{
  "train_examples": 195000,
  "horizontal_flip": true,
  "color_jitter": 0.2,
  "norm": "rmsnorm",
  "norm_position": "pre",
  "patch_size": [4, 4],
  "layers": 14,
  "label_smoothing": 0.05,
  "loss": "cross_entropy",
  "beta2": 0.98,
  "l1_shrink": 0.01,
  "steps": 32000,
  "epochs": 10.5
}
Rows from block 2, named by matrix and row number. Each number is 128 + 24 x the weight over its row's rms, rounded and kept within 0 to 255. All counts start at 0. Numbers have three digits each. After the name is the row's rms in percent of the matrix's.
# fc1: token-mixing MLP up (model.blocks.2.mixer.f.fc1.weight, 96x64), inputs 0-63
fc1.1 120:116126122114109109121116130124125148146188126120126125117144167239125101127122126137129242128098129121127128129121104104130128127129117120102125123127123129128126128128128128121128128128127118
fc1.2 081:169134126142117127132073129161168132054119087089194128147129127102124103158137186108128125128080144138133093129115071088127124125122128129129127127125126128131134139144124113123128133131134130
fc1.3 073:128125130105187130135139121122128130000132125126122124127128179130127126122143132125125137153127112127141120091083119122128128147129050101126119129133126133128128129128130124127128128132129128
fc1.4 105:128124105126124096139130130126128135136067106127123196177137136056111122117205180127135054128127112128126130129099128120118098104130132124105118128127128131128127115129129128119128127120120128
fc1.5 097:131128172127126129128128130129167129128128128129135129128128129151128128133154129114123141162128136160077114094121209128148158081065066128188128143175128134127131160125129128128128128128147128
fc1.6 115:113119078095100093129122129113119127128114114109124123093140132129127116129114048182140196142122112102078155131170187127128094113129135150130128126126109128126124128141129124092128126103125127
fc1.7 092:109119127128127126169128125126122127129129128182121125125130131083128110127125112125129129038023121127127128127129136129112129132107129131184177127132129104129126171145108128129128110124128129
fc1.8 125:130128134134138139128129128143144131134131128128127128145064026128128128120145164045020140140129127127128137146134129124126127137131127128126127129129135132128128128131129128132128127128127128
fc1.9 099:114127069123095076125128129124128128131102122121128115125128144111104127125125126094199096110125194128128086185071112124165153132126133117126121124132128129127114124128127119127129113083085127
fc1.10 107:142131144087062082057055136127180130135128130092135127159121128125131122129128158101127111129067128126137123123123129128128128134128136145167156128128126126127127128131139127126126151134151182
fc1.11 092:127124171124127128121127126129147162165147129125128132149128128144149128127128096102098114143126123140128121127098138122127128097025029109128127127149141166176124127129124123127125121123122124
fc1.12 107:130129127129129134129134136128095044122153141127134128026046127180128127128130052125128153135127133135158127126120128128129128131126126127128133129129115123127130128133131128127127128128128128
fc1.13 076:128126084142127128130129097108105126154087119123122124127102096127100112106122123152060024126124119128134101114098127119125128130125132130129126132128127129127129128154106096128128205152128114
fc1.14 110:129122128128127128135130137127128130128125128135128123128130127128128127126128128126120126126127130126183061124125128096160138164068104129128089134147151090123129127128144159188027127128126080
fc1.15 118:120125110123123127128128125126126128126127118128127127128130128128116116124125128123127128114127128127110096126101108119128104116085099105126124128126124179166128122129125119167233237126107120
fc1.16 070:137141124174127124132128127128111115126123127127132129124126126128122124134130107126087129126115119126111129128111130128123127094000127114072116125127123129077086121146128130133126128129128119
fc1.17 104:120121079126123128129128128123129128114120125120125126127128128095097120092118131124078128127164101125107101083134127240111128102123098128174181114129124121128127123138128124112114114128096093
fc1.18 070:128130127130128129128086062132127129013129132127126126103103032126130129122130129128135101144166130128130188143115124129132133134135130129129129139127130128127128128127128130130129138126128128
fc1.19 098:122129095114130122129123123096121131125128129128128128122124125115120110222150129123047128131127220151119117124128123110125140110103126126128084079114127104127126127141096110128128127129127104
fc1.20 079:130128104069129173209127127127126098129131179143130162126127130130122108141128126109118124073120128124116128120121130129114087103124130129126125085103129140122105120148094093129184128108099083
fc1.21 088:125127109107129122127109098128110127129120128125121119132154128127113128118095153160139127104128113099170188144177109128127109128200204128127122122092095070074126126134126122116121127128128125
fc1.22 095:138146128135136135133129129132135131138129130163129132138131135128158136148134133130149139136130128125128131128140133138140126128133129116053070134129129138166055068064134129128175205107128125
fc1.23 072:125127036128101123128128128135148125127125127113125128132125128096128127126128072120082081129133085044126089078129119127126127106085127120118126128159128129122125126155126160127128125124127119
fc1.24 090:127127099129141129137128128124173129085129128124111126061034106097071103101080127128132116128110113127127121123141121120128121128128128128125126130128128125126126126217128121104128125124124131
fc1.25 096:138127138132140180129130137129134131127133126129131129128126125092126136126127150123127060082152130128164121124030095160128128154120084073108164128130141130133147131126131128128152135171153140
fc1.26 070:129128074113129129128129128129126128129136126121128129125124086129126126101128126123122017127128104173127124091072141133125111130126127129120122128128125128128127122203128128108128065106108122
fc1.27 099:130150114127128139169139130128131129130126092130104115128139128122102127125128130137128127126154122123127128093158218196137139128131125126126145130129129130126104039058131128122127125128089113
fc1.28 125:142129157129124130129127071127127151124130129127126134137138062128125126131167170196010129128129131130169164080132129126128128128129127128128129128128128131117128135124129129128134129128127127
fc1.29 121:129098125081100121127128127122119128124128127128133127124128112128129128128128121127114121129130114084026105093089128127128133196133127135129127131129149125127121128128120132224173127128128127
fc1.30 113:108110128123128129129126127126125129127128121123083168119130128128124121072216122128131132128116087234144129138135117122094190133129146135110117095135121120132134105128126130123125129131130117
fc1.31 118:136132137131128128124127096130097161127128126129112132109141130133126166107124107147135130128151083109104149130130125162072095066210132131130170108123070180136130141129127129126163134128141140
fc1.32 072:128128122137166119126127138152128132130130114123212136111131125064114123160132149062127128080124144127132133128118121112177155131128124125119118111120039118096122123109127116129122129129106120
fc1.33 073:130112094200150129126128127074099179120127121128101037113126125128115129087128119129127118127169113127126132121109125128097119152129128102092100127106131128127070113144128097127122124126123132
fc1.34 109:127118105067125102125129130118125101128124127118124109091120128139225127119124105100131152204186126126121126121127128162128128128122118096108086113127122121119097103127129121109097125128125111
fc1.35 106:103117127246145126128124127124183171151128122096114116183130136126127122127122128112121127126127098115089134124102127127095080117112117126126093120122111127128111127146127114107122126127105098
fc1.36 088:129139128137133130133131120135134131130133131129130131136132148142146128126129130134136146129128127197203128136130129128128129129123145129107111132084049092128169130101157124039109127175130136
fc1.37 091:120117102118124136156132133127123132124127125126168129132138129130128126175131131129133092100066191130131136163090080063154128137144136124127090166129126131136096124082159138126128128112127072
fc1.38 084:127155120100209117125129107128120081215108120136086048064114166126116142125105129130120121110136121173127141132127127126120142136131128127127128128130123124122127127134128127126124127126128131
fc1.39 124:128128151126130128124128128128129127130125114129129154124137131142093174116161098130110157063151122187086130128164045188120147118124131141080173126151125124126127097135128128126128128128128133
fc1.40 088:137125120128131144145131130128129128128124127120148130133138135130131129131121129140127112130118193129165131173090095089149130130163133044099063172128127136131092137092146140137131127089127077
fc1.41 097:128127128128128129129117128128127128127128129128122119128108155128132129124126127127215129131128117126127133000128145110126117127134205157122128125125127127127128125126125126127127127128126128
fc1.42 107:129128131184166139128129128126142128141129130101128130159138135148130128126128141128126129130129117128025048124061085127128131129088112114127130126129129128128103125141129109094106103111118124
fc1.43 075:131127129125149136127107118140130130000156131135107135139154130129132142131136131128128130129131131085119094128129122127129126103127125129128129134157130127129128128067140161138124124125163132
fc1.44 057:132128181117111128129138147130132176114132116130108103128129131129123125119125123089115129128123118140125125128117124118128132129105078126129128127129127012044136145128133128169158125151140133
fc1.45 128:128127129117126127128128126127111110125126128128128128128129128127128126122076017079099104126126129167206183146128127127126127170176133099127128128128148132132128128127129134154136132129128129
fc1.46 097:127127122085125128128121076117107111111102119127121125128128144129110120128124124171159179122117127122121227199145114083127105114069126128100122127127127120127094128141126128128130121129128116
fc1.47 131:120127098096113109129102099100125125128123110128106098180170172127110128108102238153191126097128107122164146155127122125121113122120120120128119124122113111127122128136127127126128128128128104
fc1.48 079:113128128096099108119069119127076129109121113101097176131166132179155089105142124134129199127059107135112125131145125102122167113115116129129120099156152127128128129128117119115123129128121120
fc1.49 090:122129127108038087116141151127130108111076098127128126148131137205222143128135149129133127125129123127127128127128104128127158125105128130127127127131127091125131128133134128127101112097125126
fc1.50 082:129127096128127130138134128128128128124130134125128129166128128134126121127141110093119116089118127129127127001101133091129129128087080114081119128129128089128095127183127125124134117129125125
fc1.51 122:124128128128128127125097094128126125126125127126124128128114114119126127129128082091086065114122128127128198191171127127128119118185212142110102129126127159160140120129128130129128128121127116
fc1.52 105:128128126127127114124129130114109126127129128128078097122122122113127121116129072127121129112121234155125111102100128119192189128104114120107104146129126122104126128129138127123066128128127126
fc1.53 084:109126130169137129130129091081128170180126130155057009134154135133138153119128148130133129130134124125145132139151154166126125167130130128126128127128131129129127126128128126132128128129128130
fc1.54 102:131132121132129127124129128128130131129130128128137120089128128128128131124129064000128137132131131129063125083132136123127128136128127129128127128132130133134129128140125126132148128129129119
fc1.55 118:112121120118127127123116086128125131128128128128128128129128128127128126128127128132129128128129127124116128122121108128128100128184172128125127129128138226225126104130118126089085067097125112
fc1.56 139:144138128076065128127126123130108129115117128128128129102128104049099120129133183144177236176128128123127128136132127125127129128130146130122127127128132128139134128129124128131129136141144128
fc1.57 109:129128148128130130126127069131133131130128129121129128129082128133130132122130134069154131128130127128103071150185183129129130109065169196167137132123128070128130130128126126128119131130130127
fc1.58 081:127127096128128090125125116127118129130128095126142119116103130134092105130123069128137146109092129132120102129174088043112126128129129129121104120126123128128131060174126124130128114071087127
fc1.59 094:125123030076122124135130128128128107129145146118128128097128128128123123115124127128112118088125122126123129126079084073122124129128125120126125128119094124111128134161138128067051129128126126
fc1.60 087:127128127127124126130129138124129131122129117128127131127124119132123119127130121124121127128123111128126125104129151181082128130122070132151211110131153129062139174173129130128139033138131129
fc1.61 096:129133123128129127124107131155143005129130128124140173186075042132150123156165128127130128125123105105127135128128130128109128129129127128129128129128129127117129128144128128128127130129128128
fc1.62 045:141132129125127127116128123131136126127127125126136156170127127128170126131136177130134152128126163133152009128164132137190154146139166154130128138140143139173134129127129131159155132129129128
fc1.63 102:127118126094128117129118130116129129113128123128130120115113124124128128129128124132127127127124106128139097126126126115114186185161128084099121128186249144128089114127121123114126128090112128
fc1.64 126:129132131129128132125120129129132126126128128126127121128123128129127128128127116123122117127122127127127122128128147127129128130146144131128131132128096045026072124120128130175186201172157129
fc1.65 076:127123121128128128129129128123142124127126128110125148129128128129128127114125128119120126120129126090049117127136139127142065068048129154137138123103054095120130129176128122123124128129182129
fc1.66 088:129139125129127129128128128128118076013056131129130127128071054055129156125128126126131109128134130129123130128126127128131128127123127131129128134128129128127136128129128128129128130128130129
fc1.67 094:133118100127128129130146126127127128129127127112127127130129133134129125125128128128127134128130098128129119128128126125119058013123014088126105127114110124127126127134128127128127130127126108
fc1.68 120:151131128135129130129129132128173144132134131129175078068124110134135134183049077127114136129129185057103127115140131128156105100112108142131133129131131143127131128143131136143131130129131128
fc1.69 086:128127119121123127128127130128126128127128124129132129126113127128126127131132112126127124130129128126118128131127129134132127131082105125127144127128084112100086153160128129124097000128175128
fc1.70 109:115128127128128113127097118129132132130128130127127127142130129145145107127126142132130178137099107120147137131204174106128128136160190178133102126116101109081048087129130126127105101116124130
fc1.71 089:128130109135131145127117083111064078128132123126113076103198067096120126119172128031143130117112122113127132128120152128127106128134126133127128127127125128128134125134121124127138127121115126
fc1.72 094:131132127126154128126129099146132125143128128127130152129000194142128125128133136112121130128124126158129127127127107095128128132130131118128130130083127155128121128131129128129129133128129128
fc1.73 106:126109128189126127111089046121154128128102128128121120107048128127121126150132119177076130130128140128147131108134124102128128133129124127129128130129129148128124131129128144157153054123130101
fc1.74 135:121121121079126128127128098126107093129130127127121092030092121104122127135171223198142139127127129127144152139123125128123123130143137129124128129128129128132128128128129144140156134129131128
fc1.75 035:131153140143126130123128134127127228197132123125129127199127126182137126124122124129129164127124125121123127133127127169127126127137128132127126124125127125126125126121133125132151223125126134
fc1.76 117:127126127102092109129128128119113116122095100112125130145137137162155128125125131136137149132131125122139126127138129129128126130124128136130129128134161183206202159129120107106081084061081118
fc1.77 100:130130126129129129130128127128163129128143132128130128127130137093161144129129125126127019148171127128130129130047131147127127130129097048133156127129128130128113128183129130136138130127126124
fc1.78 104:109096113122125121124100126127125127125127110128119123127127128128127113124118122131128126128120084119129097128129129121097126185131128127128121081098188209151109111127080114198187158130118121
fc1.79 078:144015134077069128129128133124114178131156157138128102117124124125131127126109113126084133165129155149131124131130128134125127111117127122132127129129127127127127130127135168152148180148153134
fc1.80 078:157136120000127161148140140128079067126139134129160136128128131133131131143136136133128129134144130128129128124131138137135140152129133132142148145132134134132135140080134124130128129136132129
fc1.81 117:128141129143143135129128129147000141149136126137128130135152139129128128127141133118131131128128127129148126131144123125128126130128128128128129126129130128133127127064130136163129127137152128
fc1.82 135:157167166203166174129133132071062045063077121128138124127129128127127129135130124128128126135128128113115130127126129128127129129112115128128128131135143157146135129134130128129130131128128128
fc1.83 101:114107125086118127126107088096114126108130120125139131133136123128128114214122144128108129125107211044141129099128128115157121128129128128112125177129139162124125124129127093113134128128126114
fc1.84 121:127128127123122122128128131127126128128124126127128126127126122127127127121126126127127126126126126126096084058070102107128128128173207198126110128128098149193171111128129127109165149156117127
fc1.85 080:128104130127128133133129099130102151128129129129129159136127115128126128128156130187109125140134128187163232066127128129128127138147049122128129128127128127085128132126128128131136129130130120
fc1.86 124:120128127089094067104112118114120120124128123128127125128125120129127128115124128128128130123126127127107128113097109116127127127123127130129124129129118128130160126128118120104156227244130105
fc1.87 105:122111113123113090122128131102127123127126111121119091120123128128127127125126120125123099107124124124126126124132129115121126093127129141134129122125087124143186191129128116098071133219212132
fc1.88 131:124128113120128128129109125122109129126129128127134121118128121125128127127120128128149127128128087126217129134120125128121128226207139126128126090122164136122127128134111096070098107116128126
fc1.89 098:128128126092002123133129128168128130102111126123169205127131110123128115128135128102112115128129110128112116126121129128083077128125121130129122125129111123127101111130131127127109114109124122
fc1.90 095:130142138194185163144128104128129123123127127126126128136128127130136127128128163127123181135132128123122134130102128136129116098082104068127128126127128126119127127125127116093051055087119124
fc1.91 083:128125126126129126128128127130128129128129136126128129115182004102127128121127078207076072122128134126128126097133129128128098136117145132125111130126122128127128127128127128119126122129128123
fc1.92 111:139128133128164115124127102128130127225056127127149130144144224088117082140130131154155115091098130130131136146091113128128129128133131125128133128128128128128127128128126127129128128127128128
fc1.93 092:127123068127124109127122125128128118122122128127126122074127127127128127087069130126127128129127061115125120129128128125129123089129130094117088150157138127111116117137130181219128085126126110